Rows from block 7, named by matrix and row number. Each number is 500 + 50 x the weight over its row's rms, rounded and kept within 0 to 999. All counts start at 0. Numbers have three digits each. After the name is the row's rms in percent of the matrix's.
# f: token mixer depthwise 7x7 conv (model.blocks.7.mixer.f.weight, 640x1x7x7, trained with AdamW), a 7x7 kernel
f.261 074:500603506468475474530528506444561422562562533454436436535573485555549544486365475469513511543449477515563453568555556582543536464435470498532537520
f.262 070:461498442504507498490444488572556503441444433548558513465508461517508535487538520437438454550536637446471468496561556466439550575410420552433439509
f.263 080:413541491549551513467503566525567538544500617502505464492556558482530503388468569562503523457513488614515479538573584549510501499494492513509502374
f.264 115:548530585584452492509456567505520481492536524534501342421491504586407416512462539549552519426516475511578528529535501466469511503494552542494414501
f.265 069:502537502444522516435416493526411439521418436579476494523555533469523507502563577424437553546512464559468433561476415569539434495469530451552458442
f.266 076:493513490567523506514459441470470493547455540456492494502429446397550477535689436474536522496541513449501516437509409526439522541516542484453445424
f.267 152:513571577504477500515551533531578533553543546548530540557563539549551590526522538536565575575529545578557515553575551577553520452548545500559558513
f.268 097:420518467486473467499435558436455478450554441487574546528467484427418637524450472479437459494600521417528458533492533491474517513590476444472478453
f.269 091:459529474603526427491512478496488568547496450579547572533546486495464529486547557485548535564509549509510542596603526578495506590561563547597538503
f.270 078:524485462379455444490618499553541547562580490536447478512520470532411461532512480517484468526538523454533479511482563549415483455590514534420436416
f.271 153:511463468496483479425506496427458437430445495449490450476458461485447432530525377477488465433440457459451453461437460431451449461462442449392424492
f.272 117:502520456512472485477539493443440448506483455455380439391471541465473451479422427510512497433472489469467525470449524347461471521520505419430489559
f.273 070:443554517497613573427487527382476518547444525436534549490406519412456522499432431521536473503524472552439483577492544536498498427545566452518512486
f.274 059:510488496518457562562505479553430476465589517526530515388477582531562459413510482523479456529499523428491506505543572531448377440454505493454546613
f.275 116:471542488522458455556467521572547550473542512560600531608560506478508618570568511430512550515588515458489523518555622502524485531521552532487500541
f.276 078:444535554513479539433423432485562495419453477507543541536437501480481534409426484449541458444567488579471472505546536520516502565365480524585443500
f.277 081:545503567628487443470441496540520518475453478433562502619545482529494547425536515501502458557539593537534461564536605489489508519551467600515526487
f.278 118:423383501463442406367470488478491524497449444530500562518520479445550563526515511487503498523566572490451462451467482479490428433439438456475408476
f.279 080:495462470389423588465537561449517538487541505518502500511595483584545573453484500539596513500466532485512591467455450402520543406486489428511483529
f.280 081:525484454476555512542489470413526515491560506565432572528469437545613437435553553518570543418419486513523488580514421547461529517523538468564430467
f.281 098:439394496466497399515546465523494429475529469501541514444441531471559527483545359469525494511581622497534538531500510583484448470488484432487564471
f.282 066:581479581481490459537558539584513509535537550462532492543350570582458436447440480513572467497507475507585527524535488515525520430529501462507530602
f.283 092:437431428530463475392457420430542501461492428455552501543474454480545570562580450415513520526570564472474506464520472445409499482477483515428446480
f.284 061:589502421492531620500513510462478566524421535486410463480525543481438454505562511450490557463477461495554579431525550472536487449534559523410509605
f.285 094:545482501468537542354470537448446468528462461487479482508454412351408539488531450439466459506542448494459470520581505527507464502457542461489580464
f.286 074:528577448493479495475516580504448471520507474502540381474511516483494466431474465520486553493589461446418441519572454392478455483572421429461433570
f.287 088:548502481436502592460526545529394596586493405505487483484521480423473513434480464450470517564464520523481516579526404510528490427576494408510479445
f.288 112:495464505468454475466508405460449481424451500438463577498450487431475428517559442417431472424485509440435554477445509507459460475508538409436411435
f.289 083:486527563494540541515630457593482496548542488494526531559538549576543518536500487513473517569453512519524521555500579567554622593532532555551517578
f.290 079:533468470497422588465433577529561484534502510502484525539407532563510407469424517542557517530480430611548494543525514612479485522493416436510456490
f.291 113:411414486391455427428421479481483520484441474467557565567468443496511576554584521455481502509573513509463466524475455485459462487418483425439458463
f.292 082:528532533468468370585460492493573503498381581527460552475571488523421457549583507483501588473484474514481441485543476545447527425516416464481496519
f.293 103:464559504511444523494509543551535530555492478553542399553609503437573436411428564461532535496423530522470544541578599550590518490488508522509500513
f.294 085:529545512521517457533460531483598429482548500561416551450435494507420501390508573469509453465545446471596498515545486423543571531472533599460511551
f.295 091:533457463422501481560470474408477468478525446518529500546530475516453548665553459460545457533571520443469518402480387515482482511518440461448449484
f.296 100:598545479406535529514505482467362537483473447515542504456545470390455546518491453499467489599598507526466557428543465504454466484483504438432470527
f.297 126:472464450469471497487436455486481411433443411466457492493423436462434459465511447480400414509515472449489463446429423444411457484497466453451433475
f.298 093:514493517593541444468470443530443382469590536521486506474500487608486473520433529557520511517438433522445537458488571587501482579453489498587551565
f.299 066:480523545586422406490453450506461545469539478488528453576463564624558463508467480508568447484456517462554558484477538488400492525423565463500587498
f.300 070:534482563474407414492490564458603581553401521471498533529501459497446504465585455579479552513517525526425508590515457451485531457439451493446509436
f.301 089:515444487416419520486446437500487555487414455552542483521473481585520514511532561502489496590543563558481362411475495449508461465494449401470470463
f.302 110:553467403496552505508537588425542533522560525583503448601466524490505517481515553480490479565448493570538543568488474546635510553520500487387525507
f.303 071:496513403523511522554440465434459440412464509464491528493506574491555506644535522580485418514504463478467566468429457467509578519552520575488484579
f.304 112:534578478514501557523538548586527501593530607539507474539577565561510506473511539508523552525506586577561542536531568533561511567573570538561556513
f.305 080:522407552559500450564478560462501507514536514498538511478460477473570494404462498580560572448414441570519523599529474491594584495515467509516569569
f.306 109:495541520509567527484510517521538527556467485520551523497460421422423370520515413429451410525588467469455531528614508567564486543500528457544478486
f.307 104:463479428547517481417433486500574499466416463446534572486421448424519545560562447447412447529541533450447458404481516488446454440506477506512441450
f.308 088:470535482370505555531588554536500508476464529489483594447470467535512526491517433470363460440526467488491575463464595491556550453559550451550477496
f.309 111:385475435427458487419483512496470481484446531511456501566509482480514517510553507433481493527518596516396422509476438505536417455470430388461453428
f.310 117:464508432453492460497488549452462459443487434461512459495463399450493451459443451415442474435452438455426436414427479428465517474424512454495416471
f.311 086:458498483508511494408409492524461499550463430521500507562615418464555482498526554493439513488473588521464539536531508508450331431467521481484472445
f.312 151:459412436469500413467454457436478467427468444448439480471449476436458458456447476474448455412438437465436444414461420447439478453500482478472497470
f.313 096:458485419472526553532363498514548518476469496480470539518483525466529594469491459413459490589521480499459430544542536567536405457533487542485432383
f.314 125:440476436425470462392453454492494580498490477451589605529510480470506640555486472485499510594605492471510482495455524476437507492532489443507459469
f.315 090:519600526522547534566566532569552538535584516512456453521484511509484448435427519527524511495429485483519542572497535512590576581503547520543646519
f.316 073:488569513507493509513535527564403357472489484490519478467547533457561471452467651509474505538568496452444480496528560473503633493546461455531513500
f.317 082:479423506527423411423466499572477449486448516547470487558542480392474572529586501494452488458522565519453498446556605461514454442529483441471417494
f.318 129:526549561547578524609604519542447483552556553476443488478455524518473435472418498545531479428426420477546530525470494485526568530558536538593546539
f.319 125:526515491482495459424458455459421431455440515426468455456433455432469467529525446506428442462482420425456439449477444410471439489428449463463429528
f.320 069:494473474486538555538543497479465649522525533484460521564437473559436450578428397535514555470562470512510522445469457510446567569464519588548443510
f.321 082:453539611564512442512441475509591539479478451506492459503470487505510426441512608438465533462446407548506559517533581555436435531550578527522532460
f.322 125:497570575548549493484557524548495565512526516556534519531549579554597543478504545527580593539552561571565550576534485532559550505579542511552561512
f.323 091:522419522569517608567472579462447469586531472492483502472499513518516504462437457524582579466490427459497469601492520566511565552621509498509493558
f.324 170:486483442477471489498462445440392457412477436422409432424458463478471435445418450463491449431445452436452482457462442443464484489465478471457481489
f.325 116:454435524518482473441436461406536566358384464520467552539434495525483552537510510520468448523519488481488449446491544446396460448484488533511447431
f.326 124:542516486618530502466532569574516504556520543568555560532529481564541587533535548561517509577511500557551538524554580512532562561544544594555556532
f.327 099:520492526540431612492534517499492479544503545541466414416528556517471597477573409464527469431465598505577529507489399470518525470433532498569488542
f.328 136:560544568563583543545580508509511521501547521447482454409482549540491430454443475575530491439366448511531538504500580549521515575513498545572546531
f.329 117:430481365465437420453434478513570458516489547521528473561494528529557525523517599517558576545530475558503442452506498456461557446480481428432438446
f.330 080:454491527431524445517589563534548569472509526442454518413573522533511459436437520573424486633552488450491462573538507485464471440481506428561512482
f.331 101:451467473460510405374498543497503477526497409560484559609512499473509411509577487454450557529455542475479433501537583532458467504482402474482457441
f.332 071:441475448460481480479523496428520495465647566557521445486490448552572459503519550637537545578540492457552472499430488431487511467497460427541452504
f.333 104:483510539539536476498468572466504505583505557559443446550507571482528421444481570485602543433358399522509496548537525504492498506535594536524452497
f.334 078:504492510538486473426458407565572513480433524538477489506584473563527471447461622599552572425435505520578478492486429484462530444531558530547485466
f.335 107:563550531545563522502483515460429534516562510497406459525521513561467429425445443575553488445426360512524582523503527481496525567555571532511499550
f.336 140:480457443443459462484405463457418439445439447465410491441454460478456474485433447482474448416427445442466432452453466432477500454485442477443453502
f.337 071:476530480405441500517505559496389562517446527509537459466521471485484532589542448529435460572529503438398433464537509533548466566434425426450557519
f.338 093:532440480577493514576515485431413492531560469510470525439580427464460486539507529388478366475477492490435461410450441461512528554533485537457469460
f.339 114:550466455487462401406466403473534495435394465479490589502531488523571523513560557542495536543518543509459463423500510502418428420481485442533446452
f.340 073:538502449594493523484478618533518534541540523493376470556539466538487498396421509499469546407537495541527587558502511510553464416522586518469488509
f.341 073:451468507533488581482533567438550524509442516489340494629533436541541542428513530470467455583402546526489513535513476451517443478508476528477530526
f.342 150:527568548550543504520555580618581558603511546527527489569566506546558525489499534570540535558567584560539497519533549563548533546532552516530490499
f.343 129:507500538561484534540508572507580627569554545499565575533566564520573585501520574528543555578511555523529524549558564576534510522485548532527503498
f.344 083:434506546523558563531457558534537535577502450536494495611551509532543454465569488419461568485502464506492506529589504545576549474567625491574549511
f.345 084:527560481511481529612537544513502487518561524540484403479549554572486509397453474517574541474435482542524540454554466395625492537552474469535559498
f.346 098:503448397374487430479517455432458459470456526476475456504506515509538525592513534542479555482475549558459533520393453529469487440414422432432502466
f.347 080:504511470502496491517445541529548533571459447441608502590479446505561557435505518541484513543546500591430468497469520471543445374480498403433566551
f.348 075:450529502475448441460536450547541495452440490461568500451450544551429437493548471598489444516530470442495463592499407372483526433451533477451469559
f.349 105:501502495439457457481424474503417414502414410455498491487458414465494539554541461422409526527544546458458454448520422493428474446419448518567483515
f.350 123:396434418451447472463491494491545490472456461530526503480470471438532547507563560483446520506556566545458427448464546450500454448423478439454375418
f.351 157:526517550511547583509546579553544547566536537602543544505576562519579527486552572518544582562567524543546533534562541538555564510476577491556505482
f.352 126:566549481540551510518510524601517596459584545561560504568560533548555525477534563527537536535540578532554560536558573562551536565559504514553532546
f.353 089:444510594528527558472578511571521433576534502464488502489461567457429426416444476471507453509505447489498516574607494492612535485529563481576512549
f.354 109:502557580540533532570544544551560553546599592490502589550530576515530524553520451479556526463509560506546542570554546473558530499524571584539511566
f.355 074:552497425569437476537502525513528465516517545465502509564493419607495442423485443486414565526450510589590495555512607500565467499458437474442515471
f.356 151:569567552558539504537513545577533530541557581573567569556549543555573544504575538520535574545538528563559520533580556560525540532555494544520530511
f.357 075:552472540526537480390458501562453467522602598494475431528593512509470454518461540517456504415492447499510493501474563557406511452594590474525513545
f.358 080:518543530515533523511472543536542545544507455600507563606499420506517565510537563535554566502511624596522564487620564503512481531526515474518561501
f.359 103:356473430477461505432441485556444519517423506504578510527500514374533599527527472505456510513606499469479477552547505443504555438475482473449487461
f.360 197:519541558556533526513545585543555561545527556556540544562561535549553564491526572525553573528554581574552513538571571552553556475577510526547519485
f.361 071:583487478488437454509422464483612519421434587521492487488469572529467519527471573555442581592506501488485458376463510538521491488493453497436532436
f.362 070:526558444461471579468523470464444525468502541497586515486457446544626486464433609531519486541453468618526507444433482564453569544499572498475513486
f.363 067:548492509525464480643535491435574504491558578474431514471497522499465498558490467536557545525418389506448525495453435473458588482533588523570538544
f.364 076:436581544523478538537455470456504423520521578424479522486452553619498466497547427559482462561509475600422598510420465487519485427482477503517557502
f.365 091:422483515523466427501509496551594533549441538520525531493568484476551517548459552426464456494459378567484414431539494580454451463439442515481451424
f.366 094:519439527515563534587513507561567498556544521515590499511474527533534560541592537549579558557610512566539564485497595502491520541445524563521513581
f.367 068:522467501529480524610466400463500439476465503506548499517366517551577518546527518481508569504542462541539552502454439569504555508394460449513416573
f.368 067:569467549540456516599545460509565550503451579456427524471473487522472505485538565571437477466566436488501500480529439411529441576538596560554469435
f.369 078:541490454467488554426391416471438427471444469529474537606500512512479525617553459555533471538525403428475455487516446518492565554546460488483485542
f.370 081:431447501497497508491432515444449580578529548510484475511558467496575512476510608423516490515437453581569473429501466532352536542541468471554496463
f.371 081:505464478474585526440425429465504498502459446534415560532501485468480561550533430543525473534541515440473495415478489416426460597468509576576415444
f.372 053:462485456553443526515457532410450466576539443524518538517548488541515486511499415523546420571412480441616545592516497568489420520470475498584518460
f.373 103:502530523448479491555453546590551543528584479533638522570552490490488512529594540495534585579552587460496536519553554446430492498500433483528473458
f.374 085:448449514531491504476498462541513513533521520511545508507512533573560437460406586562520626414352478584564472522525542580475486523532492503518474467
f.375 089:557507506601431505575434497522576495505401469456521539453449479474429462503473555492490477473522441554502488398507545578464540520522590526573393522
f.376 064:484496465552465481570562483320532566418481548614433524463494465507503542491490570543559461519495509431512516578418507481534477480511466502473504555
f.377 104:464477440497437406498465481478511470437427448469560554513475410464475486545603462451425459522571557449476479498461414499433472468490398478441437465
f.378 110:480412413524526571507490522462449482486501495476545526521478455474487615578512468480507480608492395532532456467487376453474491528484436486484601569
f.379 071:434500484520514543532480416430634545550470503547501507451437435411524613495480430458529476442561569521485441511576493476533496441458505498425495464
f.380 087:452519561574495563564438442555545542511470422441510482534581439398432492514515413448481509473462517443456590539589521479486486535491525519594523541
f.381 092:434539479391471527433467568600474508535553553476479498559505530483518505463539468423373458472550584552492574510519546486465488387434484499509503463
f.382 081:555502404554452536505512356521523394498528450545491491534566460434478522485570503444559469484489510507436490561510504517444488505462426592505527608
f.383 090:446461469565452473562413504549594501516461450431534550519464372442503494456562424503442488537566586530486480436477509468543480450485427430547501488
f.384 134:516567538538547526588542547544572512544605552560582537515569535527545457472508544552527563523477496560538539535533577583574570509531487539567568510
f.385 095:575547582560527498537557527468570477562582562528459409389506455528549462473420520598581490464448466543560489509488519481511536542505502471518532582
f.386 074:436503561522531555502588569545596536529559500497508565546456593530518540472467478565526463500515482614559494391485534425604525527505495482507560499
f.387 074:400434409552531535430412377481553477590491478461471459587514546555503513514509469453526539517472544472453537568563518509486429519496419537491489452
f.388 080:429473445411549489497475450523513473449483470490491487593388451403496554567485526496466467474595494526500460588452442486486533455445402473440437473
f.389 069:570494416458532529430501556466477551554500489511547516500399547476501573422435547509536480467454552560454466510504575462565584460598491501471495387
f.390 116:512475515504465445495490512476507455448446458516505510500412410451493466490562412426457452467436509478430486411406412497505461467480427408385503513
f.391 096:546563557552494514557547434527549513491543452451478471482499438559462401582388460455520468448499498529533531483514471553462492549468609524490604588
f.392 109:443442430492505382492489468444442473477502446407553595441482500501430561589478458464455448417459465446531506493441445470500512473508463466413437491
f.393 075:535568457531389524553550561438518500469387483535575493418534521549471453508555425503532451403491587543534491477498497512507568513440551419521468529
f.394 083:413551501431455492429424474545603515588425535582508508524498527540473498431560447460482566491460521584510552577529483547529484534507535476437499595
f.395 123:411484496466488458506475490472447467475476446470469448471427451419458425411421480451417502459450443480438431466448475468477471452482418402427487446
f.396 096:508522538466447522520592542442384526569449592554443454456580564597516422530513514461588502504537455469536443477525444508512585509469495466513546521
f.397 082:509501566473500433493509560434437501537500502446423565447524560474467603539424513566491548578414490449506522486580435444497560481452498479566563587
f.398 102:580568453469477429493474534564513532463519479553502545534385443450449469507493475459442472554501525583483573531445461579575500561465458406516596491
f.399 188:502532553525518548488539536562553538562546537565575552546525551536558562504558540535542555565535572559561559545562552576571559528539569546534546555
f.400 069:562461522544517466588532492467493553505555495582452446476533520441498535502485559495491448469578453421411544502574472435470646502538553436563474531
f.401 121:522488484534551538466495510511564532561571522540595583558585525556559553535574537513584543538566558520536566521563593543548502520545554559542532536
f.402 117:443426448458440449433426447484433453499460398494497466497441375455516467542541500453500490448489486482410478467448506416463407467478465443486497446
f.403 081:470562515460572454404494560576504566482513529507511496547533501426479467535409480501518419377586488517463531489531564492498440465586503468527598445
f.404 070:599537521488521412575555483510434536498533497505550557572479532539588434437487425594527488494504444557538579531473582520534506523465530475568543414
f.405 076:505550492464444476477468464541387436474414517500463552602559489497520479572510439510483464577541448552513625490507450467494519516449499406493588553
f.406 076:487434515507475501482529528400555507481636512476488627502471591581443575488465450543511482515491436512499469428432515505583471527519451479443517569
f.407 108:453469476451473461476476489540497493488519457494511545509491437422578576572590468420436491552608579456392430528490455503516477426456426478496474448
f.408 077:511481518490409425469479361495556527547499474443485592554482559496481542556542447440567537478449467418498479548507482480516466560402423519532576512
f.409 082:512591480528426478527476532426519556511570466445447550447507575573474586535537512509496532437454471534534544489454454385443511568476422583445504544
f.410 078:451526407420485431489476401517565481495486470483549535528475496455548511469606546470507603464432521528610510490559503486478432505506486518389460433
f.411 144:542520534546574531550545554557576551498519533553555572538556544533546565545542547560515541570531562535523552509559624532556530523533527539559527587
f.412 074:535545570498539509368515487517472482549509422461607462465552510492405459543508459479524483392488568498493512517537508502493582558576524493528380472
f.413 089:548514550578526532499460439452546592389475490458398483480414555556491392557499515504540521574510476485507481528568455556526456469444533553471470428
f.414 060:531577559561533497480502532442521453503544527489425462490531483460417481475514498464469446534505677431420485477625588492456465520480537517499517492
f.415 116:491516475387425518476477460487471498472504450457539565556498432414448544556542493474455502579623546471451483453433476496483465468433522403467470412
f.416 178:464474436458450479490445444423439437440439434434439445448452450487433452490449456462434443490486464462442468493454474443449426480504426415492422493
f.417 075:467416454513466485435452468490479510499526495542489555517522502485523538478429478545481446469452532357552479493498463472434423627430547598505402502
f.418 082:506479547491501542538463345495465515538418495523469531509447553513527525579530415537499451483436406494453435505528500480513503533627605546491539524
f.419 074:468480449501425512528526522494436504402565512596443500432587585535548444571482532465539499530520487458557485471583411535506399447459532458484447531
f.420 083:419430502505446539501452400436429382487489512482436350529558499548565527461543514487524477469518451555459543496440513459477466515480472557540438486
f.421 084:490473525397452518538444503429442483456496480398467544553510567550459569600538459496549534586537468520464514502428513491505436531458398403498462521
f.422 089:478527496518525563429481550575478532596539472522600557473484460457573484358512573524505489535477561523572470510481560550611535522452473452533516504
f.423 109:421474546508444485485426526575510529456464477567547549502508472393490516546512483426412485525559567520419466451561565553511473410452503517550437412
f.424 132:576512465498454477491545470458424459491469438458435398431425493465428366483411457507462492447384466435503473453474456504507523517509511535446497475
f.425 098:518576491505574553452539505517616561557523555554518491549535471570575506459534574566520512563539556552534518528501578523574592516554535596516490508
f.426 118:475484493459547540453490483478525570538490380488508550567486456420480508560543438441384461572586484448431476488606545471453421541532499500484487528
f.427 091:493456493488632525513420516568354551569511441488481424483527553496498498526498467415497505538618437497506549505552533545506477432454542461477503474
f.428 078:430524462497532503606463509529631568438472490487519468500564476514576452428523433484503506497466502495594576449469533481475373417546509539528511516
f.429 096:562468524569572551538536511505518452434538506522585519429449538473405381495399496526503462420463507465513557507587550535447453516503540576550527494
f.430 089:505580578565442492491511454484399466544551541466426530410513490551469403515613442468501528550492492445585501548492475443563566536528435501467507509
f.431 073:448447559588462537491470440613506427534477491457452545553497445516502478589511359538529499490511442451556569516394508493464518504529445548527471521
f.432 140:517522442459449468483486469452451440428462459460485417466398416520451457519474445468490480445491445404479477410451413420441454443449438470484490507
f.433 082:488469425429535495453480543420424565472494467435502548542496473527520536476502628528535468560531522559516488509535440471507571524497435357406507462
f.434 068:546522519466522497582545542500470498471559566562371512569448552560484385511511526569536555497407489465481508596449451477531549463571501463502542459
f.435 065:391542524460490555505455522460442546587507458585519408442615504544606514482514407464437547537535520429500496516507469500507502533415461459497533509
f.436 083:595490498512449593510552502392475482489469494494415471447495487526553474500529517495529530536480528521535498432546538492512494698561438567512557514
f.437 092:378464498430457513443457489586504523472493410439528462535464399478456453479493546413511503500491498530458493495519430574449499438457442453446405434
f.438 125:367392461499441405421447476502474459479423452493467478474481467462458495511537482441473516482514525521476420478486422495454396454495418433475463458
f.439 092:540470481592540545578540525458449568476511513660452431532529573432489436545562490426468404508578465461462511526543521495507454539503526480521511503
f.440 084:533521436433439453489450551499485508538515427499482541538505456475429500518529517432423416497525421564467454484489486480622437437455455457413423421
f.441 069:459506519547573516489502512413488488513464360486505528479471509604525497474523500532485476501530544527483472479426497496518485570352535514381570590
f.442 146:558525512500547509486535553556552540548528579591546553558556560526527544480571569544527531589560565572530521555584563601525512494550508554523533490
f.443 110:585520492547476582566555566543551535528565581525456419469511517503524432399453579552469502487497489530513558608573567467552510520525493442539545520
f.444 086:579492475507494558495572574559510494566554529446515423456475508559548506418465518513561534461472500528436479642456526591569504398481483529532504550
f.445 084:547448500443457474547574404484535473507469640570424505526600532496469497521484498598539571512489509504536511516436417480502418544466486480436450469
f.446 082:538543482536594468421578535415581488563580512462461509516576490469389508432525532516570569453429502469527444510505525562486571524477517540462437471
f.447 208:478427463455471489463451456429446427449480415447445475455463428465473484491485400456449437472489439450461475420447449416445428465447503440456477474
f.448 080:516528496504490429481566432415472530444434560517385590548519489552452597453514587541501547534454498413557513496460468474445555553495523516426521531
f.449 070:560540382460472487503515570540493437510453442483529509520480518535565513481522518469443494425559499583474641519483517479461463443401506417516578563
f.450 084:470604529483533509517486474456526549563580435500471482475533503469449478532430480520461641545505527386514527452589545489459379515503539463494503564
f.451 089:504555513506620502509501566488576595520438502506443397464504545501520408410413521578509529480484497480562535468500584559481527583530567518488494483
f.452 072:572510490519412515555610465474504620523500522527485480461519571533421391544482478512475504410583456418550521500565524521537474546518500537539435546
f.453 096:433468497436455474461471526552540565536506518581611561571588522462516523461535559540559522523504569570567517506565530580614487448465520493454490469
f.454 081:382520483549559537457581488536504497498498577569505464539547477595549518584449548583559481462487543548521533543477516469488597496549571584520564477
f.455 103:471511437492498542484480489484583464435509430466521537561462536446449601514556572496493487652555486421490495471576423440427471470556466480481545482
f.456 061:471441526481499410449508527506460506523470508495486598460469577480556481579467396435524541471472510485525527489499611499552517447571458376405514554
f.457 089:493503573647514525566496390494493483483505526495518439539558567570469538561474562630523447445479435438507501500461513523433453507505512530507551559
f.458 076:594597447423550523522526469466617485544669557529513535440496518558471419477511495565537504503502510487511555498512546502491443461448535487502439495
f.459 098:488560517539531574543468494521638546594551535541549511563576551531576558519520539582520561513576529540421515592489527468536516522526533535499443504
f.460 111:466491471457558546602624612510431513500497519476508521447502508455466380476463455521524463419554500561422557545563526533483568528477463483510524551
f.461 083:476549534483578575468447554468436475476539484458483475459493507550478506516469401530506559448491536475486536479466467458553646591590566581501578517
f.462 089:505544479562556589574471559540580463521491549450515397419523534516521440523481533564500535446390442509489492516447473500579451487563546559545580531
f.463 074:504404482513411445510511468570479426478566409500475601550472498586545429486564475525495515504444548546541422530456487420569438556518518520489440466
f.464 123:454456433374459427438446533508475558490463454477538548534463452436489502515519459445448502521542489519453486520500438516514458421451470405428454369
f.465 072:419514450544504513601516485456501463523470562477533514475453517542560462420574509476650402497477566535505502502486496441576460567501468589531458544
f.466 172:467447441410440466435449489439436458517478442451493456489472450490476447464474454427415486471444485440469441475448454489468463396477472441438397442
f.467 082:471517394490478501519466526537497526417440414495557502490625464393526626475570545489482493554523557490443480533461488455469489468419492517541429515
f.468 113:584540538603524523615494479511501540481515574502405455492450553594508482551485528539471504481449438507536525512431506455469544535583528598516490601
f.469 069:407512489484514499416502454511567473518543401506519474588475465462498622378486492453470456517534560526457403479511549505521509549489477499576540409
f.470 110:437528494568528493542547594538562462521525462603531466504458543562591438478456502548484496497462503606568515565505535557539505546541538595448543579
f.471 075:498510425448510586486477463467430481467450399492464535439488486423466406494550498507390479480435415434438486540489551526602525520519527455421523487
f.472 156:520467455497439468494522443453455415457480488416430439433501484451442438503444436404471474456436444413461451464429420446460441473454467466462473495
f.473 158:485565550575548552520535532593554563562535555571592548530518548587586538500519559538555526547526533531557520539538536549584532505530524529520579539
f.474 103:490524509633414466501510511483578418480511555517492494506448553544567483480516597563486421492519542454479471417476609501465513499406504588499491453
f.475 167:483487485493454461515464471447464446453465484437467470418464456447431432505436485466444425429439418468466453429463405446411447495480457430458429503
f.476 087:470558519554556544506523485478549494561484505525469519459568520578565466410451504582531535493388424479466492573521600544535546463527443622522481515
f.477 114:438463431453515456390458462516463485466447427532526576585541459442467557557568476439442556502570586483502458518495481467479484441478497497480382452
f.478 108:531521546590536539542545486510512509481554533489458388513572557610479394435441556527537501428466428525550485491465521509488493578522545609462522511
f.479 107:460463509451457433445508463416467446465441429471455475456497402453440463538551458422470473487408509471439417471453433416486461482483429507480443436
f.480 093:413466420460519515464462462530467479501413475433530547535499411462516511560570468434421528534501461530508390440556524526466404468475448429475436447
f.481 074:478538473461496451443519515530539543558560490481440511590517542486502487491364497508507529597490409524498466522585470464612561553455425513459493407
f.482 091:498561505441495524546547566513515562443556535584540522487504516477611467370451483512568459508543544527424453497517558554570491436531500566435573538
f.483 117:389448485392431433392494467489472552504428493519494599559479476452481523599544490442510509551558506489508493497510460519496464417428455440444473514
f.484 073:502517526475508469399579568468552550571499511518598490428564484518526526469534559550490409439488542434495523461398420538557408508526532508481537438
f.485 094:594474524578452554504507495510537505504564559576507379445475533541581446512478588564480549405456496480463480486493516419523501538479539587503530588
f.486 071:533503555471578538522421508454532559526467426448485520467496493604450492514479458507573550439427498509564470569520517404578427569555496448570443549
f.487 076:479425461409593479457510555462533550504541503401505582536523484460491547512532398472549501533528466515524356470530486485476527412509579474494426493
f.488 091:499528389482479460454483500482539551487509584572464428472508558577606474408479593608523531512486498470567461450472500480519539492555416436504468513
f.489 083:612499542533560518390513494515377460532492565495471513440389457525434447457578560466456529457526536545492431523502546537506469468548522493475517576
f.490 119:491444443454442496461498448440388462466477478424398413441534459513408439504450452467486496426454416478498520423498399466498474507485535492506486551
f.491 075:482514428526449455452537507503514556508521484519556419616488418412412446473474520520488502538508529484473579460537440612503475599501420494506561443
f.492 068:529419484557597480501501437569579491517557542492476540499362519539454529469536468518527486450552462467469419496428536492529436417424542585473534521
f.493 072:502432420504536507601567535523432517409457456545573536476431549619478443585475477438509485561451476427556499527473455528520538456509473574487488504
f.494 114:459430486512514423440468479486530544485543467578570597534486464524544571522591550474530517596570593548461433465530538554467431425466518477516479447
f.495 080:491501597472496524553557558558463513433476459475527537442560404452468501507525555519503587524496561465511406533478487471426376511523539431424567540
f.496 091:532486558468462539556509470531451426456578509487527625482423500467394554534498472576575452419462485505502558431500509437476553517597562483522500533
f.497 079:517510488451443578521448408485493464485458422489407439472474552461414498414445478456426530457488432517491496478471433504453502487565397482440596474
f.498 081:442438481424404487465457486481492454555436482527543434551519478465494576497496533423420486457492481457419446539498430562511446394595471461563480461
f.499 088:530437510460518472573589552466477534563480511336473552534511444526417463521560456462570512516585465528443501474538437500505474477521573411479536497
f.500 079:442590385538563498480499574511592595545473538551480494470477537517487444462504509593524551479437528525514385554493426458448538503498499476459526428
f.501 101:555496472527516467440439462478610463381440437534588516485439514562562539453548591566520467487529464525523446448484545489523482533471471596505485580
f.502 087:480540484563572569510531538396560544477428558480509457520423507547411525586488358544460478485509480496509471508476470536486480537535530560494597573
f.503 095:517514562527557584500538577490561498540482509482448436535607539594564517417419540520520567463423496516541562517559585534497559452559529545462487492
f.504 075:535517595348511479455484528492474517441491498512474578514451511423578467540427463585548447464619484478474535467464520564472534509452462440526506548
f.505 067:560493513437526531446535537530443507582556448576559451448466581505550505505473433436471494444575491500478539433496413606423565458529492465586495513
f.506 103:433472416463422471425504487519468532504448494482505591596450485464477478599569491447466497548513548486416407466523468538483434417427488449443484458